python train.py --model="contrastive image-text model" --dataset="rendered rooms with furniture" --train_examples=36250 --image_size=64 --crop_scale_min=1 --horizontal_flip=false --translate=0.06 --color_jitter=0.2 --cutout=0.4 --tokenizer="word" --vocab_size=42 --loss="softmax" --embed_dim=384 --encoder_arch="mlp_mixer" --encoder_norm="layernorm" --encoder_norm_position="pre" --encoder_activation="gelu" --encoder_mlp_ratio=4 --encoder_parallel_block=false --encoder_dropout=0.1 --encoder_inner_norm=false --encoder_patch_size=[8, 8] --encoder_conv_stem=true --encoder_layers=12 --encoder_width=256 --text_encoder_causal=true --text_encoder_width=256 --text_encoder_layers=7 --text_encoder_norm="layernorm" --text_encoder_norm_position="pre" --text_encoder_activation="quick_gelu" --text_encoder_mlp_ratio=6 --text_encoder_head_dim=16 --text_encoder_fused_qkv=false --text_encoder_bias="qkv" --text_encoder_qk_norm=true --text_encoder_layer_scale_init=1.0 --text_encoder_parallel_block=false --text_encoder_inner_norm=false --text_encoder_drop_path=0.15 --text_encoder_positions="rope" --init="small_normal" --residual_init="none" --optimizer="soap" --beta2=0.95 --lr=0.0014 --beta1=0.95 --shampoo_beta=0.95 --eps=1e-08 --precondition_frequency=16 --max_precond_dim=1024 --one_sided=false --adamw_lr_other_params=0.0023 --grad_clip=5.0 --steps=9300 --batch_size=256 --epochs=65.7 --lr_schedule="cosine" --final_lr_fraction=0.01 --warmup_steps=270 --weight_decay=0.5 --adamw_weight_decay_other_params=0.05
Rows from block 5 of the image encoder, named by matrix and row number. Rows with one number belong to one neuron. Each number is 500 + 50 x the weight over its row's rms, rounded and kept within 0 to 999. All counts start at 0. Numbers have three digits each. After the name is the row's rms in percent of the matrix's.
# fc1: MLP up (encoder.blocks.5.mlp.fc1.weight, 1024x256), inputs 0-51
# fc2: MLP down (encoder.blocks.5.mlp.fc2.weight, 256x1024, transposed), outputs 0-51
fc1.430 114:523576533504516557585509472494501571422465400453517504511506494512416634468516512484538390500602448423513432423499453409606546536457491554495417572477499534
fc2.430 105:481584475480458531487458474525430493547543595449555507502514538560517413537521518482458465509463479475529495459493533541468519564473552510543565467437443519
fc1.431 084:481542451562512426470448553489482555600451487592446506453479477408484545443428569509494520412491450486597471397418427567541512468521478485525494565513531608
fc2.431 085:559397546459470440547507480514463432536513481460552491491502447494514587536504514525561464475548469635431535519488563527571544485493544570528479475414456476
fc1.432 094:452619482622580497491476484459526501499582520481502527449565524517456505507556558403476545510629498454503560468503456528534407454472449498499512540591648448
fc2.432 097:438392523415550597417505457493491391442405495402451458531495547533537511488491455588536556516434463571475578472504552513481530505532477507593512560541446506
fc1.433 088:553463470524528542508523460521512613456403548582576497558585482385582448490480597409504516516446506469521528551585564521538459470517517421509537550498489555
fc2.433 082:471527513512494503565588507456483485505488541488574499496427520562438479510482419566470546529497488515523474423463608474586546501554440545533521452550411476
fc1.434 089:476474492407506512484389420537442552518499542451504536506472432497501514684433482507605428453520456429524524607476444526456530543426532471447428500473622458
fc2.434 091:502524486557562511556517604537516403542532548515456548444483590495499460478541493423384568559415523600568415467498600504518383449592492580481572420542550516
fc1.435 099:508604446506503592568545506528484596481518504487475469539558584427471417463470543562531470528436526489462491446452592533477523475481422512430434419547473499
fc2.435 100:506458549426524490486456412516560567535521504533528608530455508549526500541448556504481557568558410500499497580472452461461538469466410545488463456495506526
fc1.436 116:516532462511363592453476530504472486448585459430478425564479432566427480530447502436499425552527535553494488594420451569437495464509551509552470522477502437
fc2.436 112:475478472519467483517546503528560530527414531477507549565475505381571417548546473493552601504420551491522583514544454420602418508441466484501438480554529551
fc1.437 093:421533534572458656577540521448439497444580424446468524473491441442550578544599582428475505491517431542542518503507492559460542515519459578628498515561482501
fc2.437 103:656436541466471461462502440501453569567556536509506503522539572613518518526538531596539501523437483450570533448510529489508500492440477355429513474475498530
fc1.438 084:567532502482507648513536481378457495537543505495511545522535496533559578497467478446490458541544471515458485517511459466427416430519500517528508511485410561
fc2.438 085:467516513441495517438457534432501464486408568485423448404501415445489480482551468517498559557529492340550587515510555508542549475470556443522537404514577443
fc1.439 101:499428545526526512541460484560525482473478495488449483533482493492606567665548603457565489587567521561504455437464545460526478542414429559500529450393535555
fc2.439 104:534570469555394571471456533470456511472528510550491604475539473564390466390544521530477509511488374444477531468536496549442484499545483488525549492562476451
fc1.440 119:568485497552460523425511455476404448485532492556498499550545460424512531539508476438468449478494497483553497588567565394563507600511572549590446549430652553
fc2.440 112:526470553407553528508516454499491541482479468409472405520483512529436499498435567531559483535555508551480501493570503474441532462424500520526411524533475499
fc1.441 107:550531496523360531545498442525505486483492441567575449541486588406531599564488551532478460475463476567486508535510508483515456444507510486488568583513533496
fc2.441 108:470531593465512468467472563477575487475488461539459489539497526452530457520497451512512551454410509474481476447458536448458494542395519479497466501615542450
fc1.442 113:559625629530432513532451433404522590514548508523488577567476536509549535493488468492460450493487379405579435476458491462571532461556456585547530477575441475
fc2.442 117:515441523424505443523462496446495429499488463558496433428352509544495620524461476494559579548530420527467479588550442480469387599445477485540500507440456483
fc1.443 097:486508592550525502570484537488464481466575507522486575494519422550529543551480453445484533551471461558478550477592445460504484479515459562437490554449553453
fc2.443 098:584491492496517558510606446550565529543502503481458498481488472449466437582612560496440515534539525464446475563389563537465545471499429475442503459525545518
fc1.444 103:464473494429541477554503492458525468505536553488539562531587454429415541439476521517548544492512568435496479522493526433492549476395444460516476518456421443
fc2.444 102:482436566613522539538451493561590567560515396514465438591443577599470543526472472498459466436474553546452522468499477522550431507552582589431452435491512586
fc1.445 103:494571491536548495542476450423520411446455469425456489497526470532458482471520593602447485507491473494418481555466514405528490431474468529458484420483450532
fc2.445 103:526569485478493486494522485513497500530533579525455519526621464436509568617490477509537474576560598420555483421610429627464453532540425557465502613451469514
fc1.446 100:445403474474503492477508556534490517447516509473416535500559551524497572486475563525514569476488362437499542505494482427464497431532522494402571514536424521
fc2.446 095:522468496472482592536553485481504503525521580483578492468580509485455505598405451475501503475503428628571463490470507532488543537577510524566397458410559494
fc1.447 089:412417479459498480581450523620513532410424449539440589439467581450510454520614490470486461472512527470636513426544454473525512550451511546480465550474476477
fc2.447 089:543618521477462528395467477503540502614555537394546423558386458527454535509324514508529526588453455494437512492570525514546564470510527525509510409526541451
fc1.448 107:452555503543490433491557360550485611539600441519519463484555471539456459484485521464482366516512492414485471444517437506495459599491521536473461474479539531
fc2.448 113:465565486474413547494532477568484407517453557474532531485437521491468488498483499460517572528501517564516549414681470480520458480456445532496450536508549484
fc1.449 121:550459566487506445431492528395441459473508488522491458539490467330517559602494490473437431492518525455530477496573418449427663500552565359540634494539481481
fc2.449 116:469508530569521469557448476491500516452511594446576467524500447410531454441514488517567510496562516474457479516394456479516500482468405509519546450485525488
fc1.450 101:482549493571485420463468485471516492444527454526433533529515559514469571545510532387479416518527512617477479549479551428561548412446506453445524498487571553
fc2.450 105:599450452521456548510513518512522454494513413437445535508500525559504542493433517421511494488493510503509469491575514516465489426551574466511490464616513537
fc1.451 103:498451448452555556615417510491438530518562477496415562495468449521549404439470526454482522406598488476537527439451527460502379533518564559525425536614534529
fc2.451 098:396534578500506493445544464438484454458471574501538488526530485550548473494529478507660472468480402473595439454418507557494486484425590483527477492450503487
fc1.452 084:482521515484528479544577492446511503536495476507462530545463539482537516554538530376444382603542474400498493515463561496527417470533502481465552538552488577
fc2.452 088:532496461470471555480438518526447513416499523558517516480520483543494553513486510521574505472473430527460453556567522528388523482530518505601500454525509542
fc1.453 105:434481513523472437571503505479441425506453540522451535487441609515603497485441421485480528472464518516385547554494464552500510441514507608463430563543500443
fc2.453 104:546503397455469550477522537466450486502454537550455464408504439448483443454516489598497506482511456534531425538459527461546548475452543504504498476492535491
fc1.454 091:414529423403461491470474502461538576442494473466521539514416445467598461512468456491572524546450620525531535531453466441572653536510489508461426513504483463
fc2.454 084:527480471468389431387525620558522485515558542597477494482527562567521566471464461458447452453518502488452463512441504592526418459571617512515478551437570534
fc1.455 082:449481557473518448433455504486491548560627529508598375407608485464453526506513462481477610529512442483561476452575478455477511390516490561431458462506542480
fc2.455 086:555580569564440521568510416503554402525451511488472641505453507464610527450526518462518514548502566542535530550488540534394531488528471518573540524506482504
fc1.456 119:440459644504567473498538428420446469518444431497477434465526505505568504520498529587516480515486532498585481509494471465499405516567506482473561492462582462
fc2.456 108:422512506514477508491515495543542504470489532416546499475488422454497458550526504468474484474577526534474493444488508498440488443462536439436544555477476477
fc1.457 082:459430548518559493572462519561464505529534559493484563423530460486485551539475475478460458562505517562498479492482522523499445503533469446516409485395467470
fc2.457 088:491510501500492469525558474498508394422474411615494487465508548479537443557527517583622553374482496591551559502413480526566586494403489545528625418598496476
fc1.458 090:552481516577498530527534536511503448486530463525524573503508509492535579536450504436389511426481564606530494522462496519562509512508450479540548507534493504
fc2.458 097:543468475492521478530513472523461485550408486561432486621478522507505505492521505570586423539524507488437464549514455446525541555499568415543523578370553495
fc1.459 114:498494537420441443528463469578549479609430434521449437521581489484545422504487537587414538562515532446515510453521477518513466586560470523501509603537476437
fc2.459 104:569569447459579522533539457509488510444452547485523536488514516486466524520447518500590500549603512522479492449457572508455535472439564516634502537501561451
fc1.460 111:444604475572584464512526403423448470524501600421501617513481515601524448475476405428473504462493524550575526460520463543546484472470502516583497488571496565
fc2.460 101:542407532543376618527432570592527439508559450501489490485509473335469520556608547549510532546521606439488508525513493526507510484546474497460508420474497425
fc1.461 087:526499583476562517523526500548557474430620482511506415491484552433500604515515547432515515524528468486525523503578434454420440486482532599457459531500499467
fc2.461 088:503534546430500476487517515542540486506443484526458601563454505514528538504540432519539514550456483530477590507523562500566527563454470517590540536532552457
fc1.462 105:520546550529525534526539485483444475450599486433588508479535416520631559518516565588505442352558552627506548483507484552506501476458553490553516584491556535
fc2.462 097:523479458523468514569496517571527532511393533546467553450522523433434424535594430403476475434524522427564496557442541574529478507531440523439509492560475434
fc1.463 109:435519518527518482491519464490427495447452535467432557470483512539384504572495497528558633449509522474464468521485520551511433576524469417600518512462528408
fc2.463 106:456601481437475565491556460497552510578538532601577444533566507477549488469494463466481517435526524482502483522512431419471553519457533569462518561518510545
fc1.464 096:477570507474482532523517533483509553505450473400517575527474387484460563537487480353468463495542477574536451430503464426547459457505507444535535505450515609
fc2.464 102:549533464412612550565452463406569475478495509548422488576506530502505501507549533478501479518512479445535518535550463457539559548495503578539408420485463465
fc1.465 102:460424469492447501452537522459483473480472473535584439485472496545430515579410500515493426499517496466457446532460405474493502429581497526499535442500576427
fc2.465 106:536482559483493435498543538464477470506520538560604465470430442538520549551522493478497483524530472472464516561602466520547464528547514523481563492500536443
fc1.466 101:453547505448545503575517499505518453469488602540502538515516517587506469508565579469549478523493519552495480558381512417485466448532428444553539453468601441
fc2.466 094:490474471479401450503479492479519477427458473549504485467452548466591566546509457470525495477471508460532489520468466506475479513496459522614487554515443488
fc1.467 105:513497561558568576600605495538517552431527568461419540429569527443592561520466507475493489497480528620442571453454554518537558554466486510434503581556540530
fc2.467 101:458495552420475482452530378411535518576443503554511416565418528514455530541466535485481540480474440439559433572472526518446434517565548442518542465474508497
fc1.468 103:456550521484490525456525448493512473588512534540531450449606536402626474514483634362459550575517521485380501443421505450487455538520454565558473487485457481
fc2.468 093:590369447557510577528437488580437489412435478509565507482480405550463493561455552590460503405463527498553490485460561524469519494575518521542522534527505517
fc1.469 111:502508475403560589527485487518509442483492531475527489476473519553474423488438466411355499502518575379398438454562594441490578553576486409494505580520549464
fc2.469 110:440448532508512490582497430518458409488475487516468536408584517547481513524548410559479468485520580535460552595452608455459489527483484555472527461484493493
fc1.470 081:492616490542544502459519446457458489451547526510450436497474543580486469547497558454489470415502482419562593451479491479456460510521544483562560499460537548
fc2.470 085:510435482532480493572467542492482437370358513428552527464539381475525472467510543490466561548526566610452490426474541463498545470515372533490530437552524462
fc1.471 097:552450496510488430448538515543425521525442511541501409476512568467459541459490582413472516577453505481543417501462494465471455460552411489451578502460416437
fc2.471 094:529535529468476535453517529508554543487577438499450548429551406450458466540532395489428494437521571458473497553483472556512520563529525536576448494487473463
fc1.472 107:493569451558532575481528422447536548524466530398450384600428543439595537566483492524529415532512572495500502491419458492478498562507446432509474509546575462
fc2.472 104:475450468536469430457490549555532477543446435503363566488461500488459466512437489509433570506482447498420445473515515514530484435358517508512493625381546500
fc1.473 087:478508434559518455491468474558552513395513510512525442494524555520495405453411478517490523532538486493453568542517541562519623571623575589470478531554550525
fc2.473 097:544426555438535553440536552440541509588536559461551508376470488498519526432499463527483457425413511527535448477468465399487366503458476459486514589511498470
fc1.474 104:478547492492438492518511422582508489365598489489554513444583442542485495436484477425595425498539549480414464545447510495433501531466458419459555497438499526
fc2.474 102:566461539532472457458479487485468531564415480568500558509522457519450541529503665466439503372498537439485542478444557424599422431480540534525450523502436458
fc1.475 101:527508420504475503466518494526506469609455439442560511577518521463491588409312630436495483604468510525531492525405522572581445485587462459487565464448455393
fc2.475 102:487466586527523457543458522550451500488519478468535479499513441496417434526585514427438588485512412513507492448526587406570541522470537579495441419540463429
fc1.476 080:476479447519471442562475409507487610406522554559539465503523506517407495523572566518549549448454450486459452502539476537443565519482579495531430527504458465
fc2.476 086:495517533499514460428474588573508504423557477460441528442489514437567473468593489420491408503535510435519442604476477412475529452577467585504514461442558500
fc1.477 115:438528524624529511506549508553410480555506492536518472544507517475434467478516530520427455538515517528514534551548546466477631534441512509554469434477491475
fc2.477 112:528570574433475508528403503485524519467431420523501580536454611455503536540544476532523503506527483507469536417456479465602421470531491440488554489553583628
fc1.478 113:498510464533496400569523573416496596528460512530463534409525481463437492543511510380534513501628448514520520532492536468537507560477478418424505479353555482
fc2.478 113:594620506486532476476536480498505474541496434418504504476480468474418501450535521507457557471581483460527525467519562547439577456578460508559555439531428502
fc1.479 095:522466435558622488515552524514452508462528507454512520558510414458479465519451474543536456483605581486476566534548446520542544505509456475473459467559453515
fc2.479 106:510501510535548516572458503599438457469559509445439463552517494517431572460461515475479626536488551514556562475533520482591516539506501630668517526520468521